config = dict(
    encoder_arch='convnext_v2',
    dataset='numbers of one to four digits printed on busy colour backdrops',
    loss='sigmoid',
    encoder_isotropic=True,
    encoder_conv_stem=False,
    text_encoder_layers=6,
    text_encoder_fused_qkv=True,
    text_encoder_qk_norm=True,
    text_encoder_expert_mlp_ratio=2,
    beta2=0.99,
    grad_clip=5.0,
    steps=6600,
    batch_size=512,
    epochs=11.5,
    weight_decay=0.2,
)
Rows from block 3 of the text encoder of a small contrastive image-text model, named by matrix and row number. Rows with one number within an expert belong to one neuron, the router's apart. Each number is 200 + 30 x the weight over its row's rms, rounded and kept within 0 to 999. All counts start at 0.
Before each expert's rows are labels from the 100 texts, of 14848, where the router gives the expert most weight on average: "tokens" is the input token at the peak. Only what is clearly more common there than usual is listed. The data: numbers of one to four digits printed on busy colour backdrops. In brackets: how many of the 100, against the usual share in percent.
# router: slot weights (text_encoder.blocks.3.mlp.router.weight, 16x128), inputs 64-127
# gate: expert gate (text_encoder.blocks.3.mlp.gate, 8x256x128), inputs 64-127
# up: expert up (text_encoder.blocks.3.mlp.up, 8x256x128), inputs 64-127
# down: expert down (text_encoder.blocks.3.mlp.down, 8x128x256, transposed), outputs 64-127

# expert 4
tokens: "<end>" (100 vs 22.2)
router.8,173,209,200,192,252,191,165,204,226,193,198,224,198,255,210,147,216,187,184,185,168,175,167,182,159,229,159,181,130,208,198,193,222,187,235,207,177,181,201,154,228,177,175,230,184,164,185,181,191,227,239,186,176,188,197,225,258,216,242,185,240,227,169,207
router.9,152,150,201,207,174,194,194,183,222,205,207,187,194,197,247,176,215,235,145,217,157,219,193,237,229,200,172,192,168,238,208,229,214,230,219,269,272,200,213,168,211,164,152,241,182,194,211,196,179,203,247,198,216,167,109,182,200,218,226,194,255,207,181,179
gate.0,182,245,176,206,109,169,194,224,182,223,201,209,192,175,213,194,191,169,198,201,196,252,223,195,225,220,234,220,189,221,230,206,189,233,229,266,225,231,179,206,108,227,196,201,189,202,152,251,196,200,134,192,251,186,260,206,239,174,182,262,207,187,162,223
up.0,176,224,221,203,155,196,178,167,173,232,172,178,151,170,216,216,176,141,167,188,202,205,212,179,187,263,240,186,169,223,242,203,166,232,209,248,248,219,182,191,169,242,263,196,174,158,218,244,160,184,134,258,223,141,222,227,227,203,187,261,233,153,154,192
down.0,160,171,198,234,196,213,170,204,183,175,212,155,193,154,225,193,185,201,170,254,184,232,221,187,216,181,201,215,152,205,203,158,261,168,217,190,175,209,202,154,229,207,186,184,174,191,211,183,192,228,210,207,164,222,201,246,177,175,202,213,133,230,210,210
gate.1,246,181,177,158,178,231,220,179,211,150,164,202,184,221,177,212,187,185,215,213,141,193,187,183,211,210,190,183,237,133,187,197,181,235,267,193,209,202,188,182,188,198,225,168,224,246,212,185,208,168,185,197,178,169,193,178,211,207,252,212,205,181,198,225
up.1,156,213,241,208,239,220,157,210,192,208,199,200,195,186,166,248,272,200,182,206,223,208,248,231,216,180,208,166,131,273,194,190,158,119,159,259,168,184,193,178,201,212,161,209,156,177,194,215,181,217,243,204,253,215,213,217,196,252,200,164,200,227,226,163
down.1,238,177,237,211,195,222,207,207,205,225,200,204,189,221,199,171,168,229,246,176,233,187,183,171,200,208,143,220,174,188,215,234,200,269,183,170,261,226,193,217,256,236,167,242,192,220,179,238,198,137,179,203,206,248,163,162,182,225,198,164,193,212,163,188
gate.2,191,201,149,255,217,179,193,191,229,216,163,193,154,153,171,244,189,203,218,228,238,185,181,228,159,222,199,207,282,186,260,227,169,266,242,208,178,239,175,221,227,213,218,195,184,185,181,178,239,220,222,237,214,210,232,213,244,171,168,249,193,194,163,184
up.2,229,178,183,221,152,169,171,210,173,171,235,235,196,253,184,167,240,220,218,213,221,164,151,206,183,232,261,177,227,202,223,208,185,257,207,205,201,245,153,207,246,172,166,227,177,186,169,142,259,222,190,229,263,196,245,220,201,174,211,188,162,193,191,197
down.2,205,208,204,253,174,159,183,144,229,175,176,167,255,204,208,161,232,207,233,147,185,262,210,185,221,224,223,152,239,237,191,237,226,156,221,169,181,222,243,147,148,228,199,210,223,196,201,258,224,213,191,222,189,223,204,268,222,158,164,191,185,221,193,161
gate.3,175,198,179,212,238,232,152,227,185,230,196,221,186,186,211,189,214,184,230,169,246,163,184,223,213,207,202,282,204,214,175,196,200,217,251,177,141,224,217,214,223,251,185,176,120,196,193,181,199,228,148,191,235,221,227,221,241,160,234,212,219,171,200,198
up.3,197,152,153,194,190,166,224,252,169,197,201,171,248,214,225,190,246,202,202,254,237,248,222,207,182,176,209,196,186,168,227,232,227,189,211,198,202,208,199,203,152,147,167,207,189,238,193,159,238,228,207,165,201,241,185,170,208,236,207,182,229,196,175,261
down.3,205,159,187,203,219,196,184,212,220,191,184,219,217,205,192,247,152,215,217,185,195,207,179,232,175,195,162,213,162,198,218,214,206,222,199,268,226,222,122,224,204,232,204,197,191,164,222,155,213,171,183,224,251,186,224,239,197,234,266,180,221,133,229,214
gate.4,165,147,191,235,168,224,225,251,251,256,181,251,169,232,180,164,183,173,239,232,205,198,260,131,187,161,203,213,208,209,236,136,207,194,229,145,152,202,251,225,247,217,154,224,196,237,233,201,187,209,225,182,221,185,219,210,235,264,171,201,240,229,172,204
up.4,144,171,203,239,246,188,237,193,237,195,218,174,166,185,199,228,130,220,216,239,230,197,186,170,208,198,178,234,171,186,257,130,238,207,191,199,184,229,157,193,195,217,230,277,208,205,187,156,178,208,144,265,222,206,219,205,223,202,196,210,207,211,211,235
down.4,213,187,216,247,184,221,194,189,204,202,198,218,186,192,233,279,134,246,221,189,176,220,219,162,217,182,176,210,222,162,137,162,186,233,226,194,204,248,154,205,245,236,185,219,201,212,178,191,166,130,209,223,221,198,229,272,214,175,222,208,161,248,213,210
gate.5,194,174,230,203,216,232,223,215,167,208,165,221,209,151,155,205,226,238,184,234,177,207,234,206,204,156,213,192,137,218,228,171,202,208,153,155,245,240,220,178,182,217,198,232,214,253,204,192,176,169,210,234,219,231,168,160,149,238,258,145,226,225,190,184
up.5,206,226,215,198,214,141,223,224,248,175,167,184,215,152,196,176,165,204,233,203,267,196,191,186,167,189,167,196,205,237,224,204,249,146,225,194,198,221,150,227,228,183,183,205,161,236,211,224,169,244,200,192,154,214,189,191,195,147,171,207,190,198,152,197
down.5,144,232,190,185,200,209,220,246,219,192,148,207,236,229,196,185,194,214,162,249,171,224,195,224,214,188,194,182,179,239,224,148,236,186,227,215,206,167,204,170,174,175,172,180,232,169,247,207,168,252,249,184,227,179,226,228,210,217,229,203,243,190,212,210
gate.6,184,197,233,161,217,168,173,213,164,189,222,195,236,179,186,190,188,231,216,233,258,201,180,186,253,188,222,199,200,226,252,201,260,202,184,200,259,198,170,173,228,160,188,244,170,211,192,200,206,178,189,229,256,228,174,219,194,185,224,143,216,221,159,181
up.6,203,195,174,231,151,213,171,226,192,227,182,206,201,238,234,176,220,198,178,201,180,197,174,212,165,261,214,177,211,227,182,193,124,191,241,200,190,235,200,160,188,204,165,163,236,195,177,215,206,172,188,196,206,151,250,215,208,174,149,258,157,227,205,216
down.6,263,184,223,220,194,226,224,225,214,231,191,220,214,202,207,205,196,224,252,169,255,154,182,178,242,211,208,176,217,157,235,223,189,227,170,184,226,236,168,218,260,247,211,193,166,224,188,190,194,113,189,245,207,215,182,177,191,195,202,166,166,223,163,184

# expert 6
tokens: "8" (49 vs 5.7); "6" (32 vs 5.6)
router.12,195,150,195,195,193,144,166,248,173,201,203,206,178,187,197,143,203,243,192,214,215,175,170,243,279,202,180,189,212,212,271,168,214,186,143,191,213,208,207,174,194,223,177,212,202,167,213,233,219,214,146,215,175,217,149,185,203,207,179,187,206,204,225,173
router.13,184,200,194,248,184,152,157,258,158,224,155,154,167,181,204,169,218,219,139,180,202,204,187,225,198,205,190,185,198,223,198,145,215,193,206,192,207,213,258,226,203,222,218,235,232,161,231,205,226,221,208,183,128,238,166,255,215,212,196,192,192,202,219,204
gate.8,190,179,203,223,228,209,192,240,218,172,171,193,220,231,204,240,182,191,219,216,213,221,185,211,187,161,185,161,217,195,205,283,241,201,215,164,295,180,225,147,177,179,204,223,199,259,169,190,183,161,260,261,217,202,166,172,180,193,167,192,160,150,178,174
up.8,187,220,254,199,210,220,187,187,160,302,275,223,215,186,206,254,214,202,167,178,157,191,222,240,217,193,273,184,208,147,171,206,203,209,188,233,190,204,211,192,233,204,231,168,175,181,221,231,175,206,160,191,158,153,192,203,178,162,201,149,192,181,243,117
down.8,177,195,186,220,209,205,166,201,206,172,156,198,210,219,170,235,236,222,206,209,175,242,197,192,218,180,234,149,195,224,211,210,176,196,174,200,187,176,187,199,209,221,171,137,226,226,184,162,211,157,290,242,220,209,214,213,202,188,245,229,198,210,243,197
gate.9,205,197,212,169,220,254,171,223,198,183,190,167,208,227,199,196,237,169,163,223,169,194,147,237,174,186,209,145,201,166,190,230,209,184,202,248,283,151,169,162,208,183,203,192,187,218,175,182,204,177,251,250,221,180,166,185,170,195,229,182,138,141,182,182
up.9,171,154,165,190,110,201,181,200,238,144,170,195,186,258,197,155,211,193,169,237,176,203,161,236,220,215,187,213,212,248,212,223,160,207,274,179,222,234,187,180,162,200,128,214,216,183,193,196,228,194,176,205,243,232,235,214,220,197,177,262,204,219,181,238
down.9,187,194,190,183,217,164,214,167,178,206,162,179,185,180,186,189,159,205,180,205,206,178,181,192,184,239,218,203,207,183,219,208,235,257,220,207,210,192,164,185,206,184,198,232,196,183,237,246,205,241,95,181,208,196,200,230,212,217,174,206,217,202,211,181
gate.10,267,223,228,193,146,173,215,201,224,202,170,211,235,188,221,244,200,155,229,207,167,225,190,191,208,182,232,155,189,190,168,198,183,242,250,191,163,207,230,207,260,218,215,154,191,175,161,224,181,170,237,212,238,199,170,241,242,146,164,212,139,246,127,196
up.10,267,192,203,188,180,208,130,255,176,189,217,176,216,194,231,167,188,148,257,194,221,196,194,223,204,169,144,233,211,182,216,249,217,201,207,222,238,194,224,220,224,191,182,182,209,216,185,177,189,183,234,240,204,223,235,257,164,157,201,169,139,178,208,194
down.10,217,234,227,195,165,211,203,195,207,206,191,219,191,240,178,227,200,186,215,201,267,217,197,178,226,222,223,203,189,270,164,202,221,247,216,212,219,214,224,184,231,243,148,200,162,148,174,249,194,219,185,180,296,170,229,237,255,141,157,167,204,263,189,129
gate.11,223,212,170,236,276,196,161,190,232,212,140,175,215,199,224,204,193,193,206,172,179,238,185,265,176,206,186,191,224,208,165,208,248,234,195,196,189,211,193,147,233,236,221,179,199,203,171,216,190,169,229,219,250,190,185,205,219,227,182,169,151,182,209,237
up.11,236,191,213,148,167,266,193,212,184,219,264,196,227,219,164,224,187,168,202,269,227,181,201,198,202,183,212,238,169,184,183,200,179,175,169,197,188,135,195,242,189,157,205,207,188,237,216,183,204,199,191,215,239,177,203,202,181,203,218,231,246,189,164,186
down.11,210,187,186,175,167,223,189,207,215,240,152,207,154,218,146,237,189,227,235,271,194,163,240,221,220,194,247,218,167,212,227,175,142,247,208,201,200,220,174,197,203,230,190,216,198,257,181,190,205,198,223,220,243,182,230,181,219,229,173,197,208,265,174,180
gate.12,183,186,178,250,225,219,186,233,233,200,204,209,202,204,184,194,238,156,195,236,228,171,185,201,203,211,222,138,181,189,238,273,188,190,218,253,228,122,186,134,199,214,242,188,165,211,147,191,173,223,239,245,272,212,224,231,182,207,197,194,203,225,154,162
up.12,138,203,216,210,233,172,236,185,163,218,170,203,203,181,159,189,185,221,204,194,174,167,220,217,232,208,226,147,153,216,243,170,185,250,170,199,203,227,204,190,192,237,207,221,191,181,196,179,193,241,198,204,221,202,189,178,201,199,179,146,229,234,165,133
down.12,210,143,194,232,190,159,216,215,234,177,246,257,181,153,168,228,216,211,179,189,163,215,263,159,212,165,187,192,240,170,165,205,210,183,192,165,194,150,253,209,194,159,251,231,203,213,208,149,179,188,204,212,146,214,173,164,189,191,165,210,196,189,197,197
gate.13,202,151,179,195,237,256,217,145,219,164,263,195,203,232,268,156,221,165,192,194,243,182,204,233,174,202,198,228,158,185,245,226,263,177,204,215,178,205,199,206,196,200,200,223,198,174,218,198,173,212,196,191,227,224,201,170,183,195,217,199,153,230,180,177
up.13,199,233,226,130,210,197,190,173,194,168,118,194,188,186,193,223,175,183,199,164,199,174,191,231,247,220,218,164,240,220,159,242,181,234,191,197,181,153,159,233,195,256,232,181,174,187,219,145,172,177,254,248,187,230,184,212,209,200,254,206,154,229,132,205
down.13,224,216,221,213,208,202,198,191,216,163,212,233,145,214,168,207,249,176,185,158,226,155,225,183,222,163,199,253,219,158,191,216,213,176,197,185,211,187,250,155,209,136,189,156,194,200,204,213,159,221,218,203,170,235,225,195,183,164,214,181,171,224,195,202
gate.14,200,164,240,198,244,192,226,219,192,200,204,202,209,189,201,171,237,175,221,194,224,219,227,202,207,135,236,206,149,200,217,191,202,184,215,266,223,186,220,184,221,179,238,218,149,206,180,217,172,196,231,212,253,205,179,227,137,255,233,152,250,224,218,105
up.14,239,193,201,212,217,209,214,203,200,215,205,196,219,208,172,197,167,227,240,185,180,208,201,161,172,175,151,260,177,206,152,181,182,184,204,131,158,197,224,219,209,199,199,182,202,217,194,201,274,180,160,147,140,159,189,187,207,225,176,250,181,220,174,219
down.14,217,217,207,209,209,222,186,195,182,242,177,168,210,219,247,193,190,196,207,134,193,167,218,230,192,185,241,225,175,179,226,224,190,244,151,236,191,236,191,225,232,237,173,210,186,249,172,228,162,156,208,182,245,221,198,187,231,216,193,160,192,170,222,205

# expert 0
tokens: "0" (100 vs 5.6)
router.0,203,213,179,220,214,212,262,166,241,203,272,231,204,186,181,208,145,223,237,222,192,235,170,194,231,214,183,264,216,189,217,201,213,169,183,146,190,201,151,232,179,193,196,201,202,231,195,185,225,160,236,165,149,185,198,160,180,233,177,237,228,181,166,241
router.1,242,170,208,157,189,221,181,153,257,233,252,177,187,180,166,210,169,246,191,202,215,219,214,153,250,233,192,228,211,216,199,188,196,185,186,193,189,212,195,194,206,172,150,177,177,198,181,243,223,196,187,213,186,162,194,227,218,156,163,249,204,221,182,187
gate.8,183,195,209,152,170,186,233,217,208,231,198,191,197,236,186,162,214,256,208,221,192,202,172,210,190,161,237,212,135,218,172,181,204,227,259,189,171,179,259,171,219,143,179,218,221,199,200,185,226,201,189,136,181,161,204,192,160,231,206,231,262,245,163,171
up.8,221,169,235,220,176,209,230,212,215,243,189,194,224,172,267,210,168,263,227,149,157,158,173,258,182,202,229,216,210,132,184,198,216,193,253,171,179,201,239,177,213,175,185,233,191,208,140,204,232,192,202,141,239,204,170,168,171,220,188,212,218,225,233,191
down.8,190,184,218,191,237,222,192,252,172,229,194,170,184,248,193,201,229,200,189,202,131,178,188,205,211,195,180,201,167,229,239,243,171,196,176,230,218,158,258,222,234,208,164,188,151,223,205,181,170,218,192,203,217,190,209,236,152,229,166,166,197,135,191,171
gate.9,211,164,177,165,206,215,190,233,212,222,235,191,215,217,174,165,211,179,200,263,234,233,197,179,214,196,199,216,231,261,208,141,236,174,233,177,181,198,209,232,247,188,226,234,216,193,230,161,199,188,202,197,191,195,205,249,242,203,252,204,174,239,169,152
up.9,157,143,205,225,229,225,192,154,158,234,188,174,205,197,231,209,205,233,212,138,170,151,199,219,206,195,179,208,204,187,194,224,147,223,180,164,179,196,234,175,203,211,219,227,213,207,155,250,191,167,136,181,221,250,194,163,212,198,200,199,202,157,201,280
down.9,183,202,229,162,175,212,215,255,185,202,163,190,181,256,190,217,246,265,265,277,182,166,202,233,242,211,209,167,194,185,262,209,162,218,178,197,235,202,207,208,219,171,197,203,212,256,164,170,184,225,206,215,237,213,225,178,181,214,171,176,211,210,177,167
gate.10,153,227,184,176,209,151,197,189,216,211,179,190,230,202,190,154,184,198,228,186,178,223,183,178,255,182,195,241,189,220,216,223,138,212,178,192,223,229,254,189,152,215,179,149,231,159,194,223,170,193,141,202,161,195,204,228,212,183,217,212,180,131,235,196
up.10,173,201,188,157,156,168,199,173,178,192,177,257,157,184,269,206,198,177,223,244,190,218,223,215,176,236,210,208,168,185,217,157,186,216,183,207,188,180,268,168,179,158,206,195,213,173,192,155,170,223,228,225,166,242,205,237,148,224,243,246,202,190,232,185
down.10,226,207,166,186,201,232,229,186,243,192,223,180,173,201,227,241,205,174,191,183,170,209,153,171,192,168,218,186,167,223,181,240,236,234,181,208,228,224,180,167,173,216,195,180,257,190,232,188,244,158,303,200,225,194,208,226,225,161,218,162,221,168,260,163
gate.11,227,183,213,204,199,209,241,154,196,248,222,197,218,203,188,220,217,243,188,173,188,189,235,224,181,214,214,238,165,197,246,194,184,207,157,160,145,213,204,228,175,208,145,153,201,192,209,262,255,235,157,153,169,205,153,221,141,161,182,215,236,225,204,215
up.11,206,177,149,240,169,215,207,166,182,230,184,211,195,184,139,190,253,276,224,168,191,219,196,202,193,225,210,251,195,210,187,126,258,235,157,163,184,177,210,217,226,194,229,218,228,208,194,207,250,157,168,225,151,187,162,245,142,176,174,195,252,235,213,208
down.11,227,223,218,194,142,206,187,202,181,193,199,223,212,219,199,261,225,224,174,213,171,251,176,185,240,207,239,175,203,228,182,164,212,195,165,220,240,194,213,247,154,204,218,183,192,158,172,186,214,179,238,174,196,150,190,235,187,188,190,173,200,230,241,204
gate.12,169,172,286,156,218,240,291,209,209,172,203,180,188,183,162,211,200,229,244,207,262,203,201,171,233,177,192,171,219,206,237,187,192,225,186,167,228,223,155,188,186,227,219,203,219,223,227,207,211,225,143,229,219,195,185,182,171,217,213,154,235,187,210,208
up.12,239,203,230,184,225,273,240,203,194,167,251,195,207,169,190,204,170,212,234,205,211,202,201,172,249,166,179,172,245,191,170,224,202,229,150,163,219,192,136,217,204,242,235,165,238,186,172,179,202,177,185,241,225,220,204,168,158,190,221,190,157,178,223,217
down.12,186,169,208,202,214,208,215,204,235,147,221,193,198,254,228,159,227,202,188,159,197,193,145,226,215,245,129,195,230,205,167,230,178,207,216,236,264,202,238,163,193,175,207,249,252,143,201,234,230,204,148,202,219,231,201,213,192,184,191,178,198,204,212,174
gate.13,186,224,202,169,204,189,190,184,160,142,208,184,167,164,214,217,225,153,193,259,252,192,180,211,246,181,176,238,212,204,221,214,144,189,233,181,174,206,218,183,182,216,231,208,200,141,246,193,166,207,206,212,262,227,263,239,239,185,246,215,160,167,204,274
up.13,141,172,261,208,209,267,249,204,178,217,178,154,123,203,180,192,220,225,198,199,242,221,225,209,211,181,199,240,252,212,229,205,207,195,202,162,197,140,191,199,188,218,186,197,199,182,233,196,205,222,160,200,203,219,200,202,175,209,203,145,221,206,185,142
down.13,158,168,226,214,217,231,196,179,260,173,224,197,225,243,204,165,172,240,201,213,238,186,201,223,181,205,116,163,167,140,197,169,174,180,192,221,225,210,224,162,231,173,215,242,226,161,226,209,168,241,143,198,200,213,197,178,203,219,221,198,165,219,154,172
gate.14,197,172,190,189,220,212,270,236,238,210,154,232,139,205,221,200,235,213,252,207,245,231,177,230,145,215,172,211,202,180,212,206,180,197,165,190,190,176,189,224,194,205,176,151,169,217,202,197,200,189,169,206,193,163,174,199,162,179,168,208,277,218,186,222
up.14,195,191,222,242,178,213,157,195,175,201,215,133,250,205,196,195,175,197,156,198,150,208,256,194,199,227,232,190,157,192,175,165,218,183,234,224,176,214,231,154,231,205,242,280,205,180,177,197,213,223,242,191,220,195,241,175,236,220,191,209,139,204,221,193
down.14,195,222,176,219,203,166,227,189,235,167,183,222,227,141,230,197,113,197,195,168,188,220,176,140,143,169,149,197,221,213,203,217,270,209,219,197,199,217,209,274,202,213,251,181,170,223,193,177,162,206,209,169,137,216,162,238,202,227,215,172,192,158,190,201

# expert 3
tokens: "6" (100 vs 5.6)
router.6,166,189,232,185,205,190,237,147,241,227,188,195,192,199,255,169,207,147,251,182,211,171,168,225,223,209,169,228,207,147,238,188,163,225,226,194,179,238,175,136,216,248,201,214,204,176,162,267,222,225,169,158,232,185,193,218,195,205,165,198,223,214,182,230
router.7,159,144,201,182,189,161,185,157,180,193,154,199,172,210,233,212,203,179,230,182,166,183,202,224,186,225,202,291,221,151,236,228,141,264,228,241,189,235,211,192,221,206,214,175,208,107,178,241,216,185,192,168,193,185,221,195,175,242,167,202,210,178,235,229
gate.3,235,184,178,188,209,233,184,207,247,221,207,224,219,237,198,178,178,149,210,230,244,225,230,195,168,226,165,158,194,212,206,230,163,182,214,270,215,195,222,214,159,225,250,201,189,186,190,179,185,180,209,237,159,147,163,166,293,188,184,189,199,151,211,249
up.3,275,167,181,197,216,237,203,199,216,218,166,247,205,221,249,208,180,229,202,191,192,232,238,196,204,205,137,206,183,205,185,219,181,223,207,209,189,235,182,194,180,180,193,236,232,158,201,230,185,170,172,183,139,168,157,185,205,202,184,180,197,226,198,220
down.3,190,242,218,157,193,201,208,201,166,200,241,136,195,170,252,225,183,183,205,182,212,159,200,233,206,151,222,190,167,281,168,175,159,173,218,195,174,174,187,175,224,177,192,204,212,199,182,209,193,200,200,183,256,220,253,246,255,191,204,243,201,209,193,204
gate.4,229,176,184,165,198,205,164,198,177,170,184,215,164,205,193,252,252,220,199,238,207,220,214,209,219,215,174,218,202,174,191,215,155,228,231,185,251,188,238,215,202,207,165,178,250,183,183,123,184,152,224,237,218,232,205,139,158,180,156,234,156,178,198,229
up.4,134,203,227,248,193,144,201,219,216,211,184,228,206,160,189,168,170,235,208,159,194,199,191,178,195,198,205,211,222,224,230,138,232,218,220,182,185,249,206,191,196,214,169,231,189,180,236,215,245,237,161,153,128,199,186,207,206,259,213,168,254,198,228,183
down.4,191,193,214,218,206,190,209,216,268,178,175,208,206,224,228,186,189,188,249,142,190,264,209,205,174,209,176,195,244,194,192,249,286,241,228,226,191,199,222,185,231,234,227,218,176,200,142,205,208,223,203,206,221,220,194,190,216,195,200,114,185,173,207,155
gate.5,240,242,159,182,232,235,161,188,238,234,178,266,245,166,238,216,181,161,230,190,206,201,220,245,181,200,180,224,170,190,194,238,212,208,214,234,202,183,160,187,189,195,197,160,265,232,159,198,141,176,214,161,188,193,157,239,185,184,224,191,208,188,166,255
up.5,215,195,200,236,218,206,197,189,249,143,135,250,190,235,249,199,192,192,177,176,178,244,224,191,176,201,173,246,211,210,196,213,295,191,177,182,193,188,192,159,181,206,189,141,195,210,234,161,199,196,181,182,155,168,203,179,200,180,164,143,265,173,186,211
down.5,234,273,192,248,272,196,231,186,185,232,169,214,197,187,183,192,161,160,204,205,187,233,219,160,152,189,227,135,230,224,206,210,214,207,206,223,208,164,202,177,200,193,180,219,159,236,237,208,175,223,200,187,169,176,148,204,153,218,224,199,162,195,208,155
gate.6,211,206,170,210,209,178,157,205,184,218,264,189,248,214,214,198,181,164,199,240,180,225,218,176,238,175,181,178,187,232,194,174,176,216,224,166,177,200,222,205,228,174,187,214,187,231,145,179,135,218,162,139,204,207,211,170,198,192,200,239,243,223,197,228
up.6,196,165,170,208,213,146,228,223,193,167,186,204,230,218,206,195,224,146,188,174,202,189,198,182,208,236,224,208,222,174,226,171,220,220,184,195,204,230,254,213,247,189,176,217,125,236,243,149,185,211,190,219,201,218,187,178,216,217,162,153,211,165,204,124
down.6,200,202,238,198,162,200,199,225,184,176,180,170,158,231,220,225,214,225,196,206,249,190,181,222,226,216,258,227,251,225,201,196,200,181,245,180,224,194,201,166,207,165,206,144,254,196,216,204,188,216,219,169,251,192,244,216,177,168,231,219,170,247,173,197
gate.7,231,199,235,215,170,182,195,197,210,217,186,181,234,222,261,117,170,186,191,181,167,177,149,211,211,212,202,153,193,222,196,201,269,228,189,204,244,223,192,152,236,192,194,213,184,192,130,275,153,159,195,209,219,195,141,250,200,213,192,145,188,200,178,139
up.7,279,226,196,126,203,197,192,182,141,187,240,164,228,236,204,237,190,203,185,167,226,236,242,247,150,211,211,196,178,209,112,260,189,214,173,235,206,160,212,190,223,149,271,179,199,235,199,208,199,170,206,222,216,184,158,152,179,168,208,180,169,209,188,194
down.7,203,206,181,200,201,166,177,206,248,156,224,196,205,240,199,204,134,253,200,185,235,236,200,202,199,194,155,161,226,219,167,250,245,216,243,192,238,196,177,190,231,201,206,204,240,151,168,188,163,217,205,235,240,246,201,178,235,185,190,171,141,235,212,186
gate.8,233,223,154,193,221,191,126,174,177,210,192,166,184,205,177,207,208,145,172,206,208,203,186,273,189,223,204,182,151,167,175,234,184,251,209,228,198,220,184,173,251,207,183,189,242,210,194,210,181,143,196,248,275,202,218,155,218,197,170,231,147,190,202,236
up.8,245,211,225,175,180,194,206,218,209,189,197,166,235,222,209,192,160,175,160,207,212,212,200,217,227,209,210,224,200,185,172,208,219,172,162,197,188,205,154,220,198,188,224,209,173,170,250,245,154,192,166,206,231,202,167,263,266,172,252,148,199,254,216,187
down.8,163,254,221,195,208,196,195,265,162,167,197,188,193,230,191,190,233,204,198,176,231,238,190,220,211,240,218,162,226,230,208,200,252,212,212,202,226,179,246,217,259,204,240,205,149,164,207,206,205,288,202,194,229,219,226,183,185,156,155,119,178,222,204,150
gate.9,246,188,188,213,175,168,202,193,241,217,177,215,193,233,213,209,169,206,188,180,254,165,177,225,265,213,156,224,221,177,214,208,200,225,184,222,194,246,191,209,188,221,207,159,233,224,235,181,176,146,199,258,226,239,227,241,207,201,224,158,194,228,215,239
up.9,135,192,241,201,220,202,259,226,148,173,192,163,248,184,219,221,189,231,195,243,175,216,189,158,175,200,168,209,170,202,213,183,204,209,216,161,184,183,220,202,192,191,195,238,208,219,149,198,230,229,186,152,126,151,201,189,162,247,162,254,178,165,168,213
down.9,181,164,215,193,172,234,180,176,288,234,176,240,218,206,228,188,220,173,226,216,228,159,163,195,201,234,156,240,191,202,223,218,163,215,214,219,219,271,183,201,177,183,192,192,190,185,177,231,273,207,186,176,168,168,191,137,206,190,132,239,228,248,168,199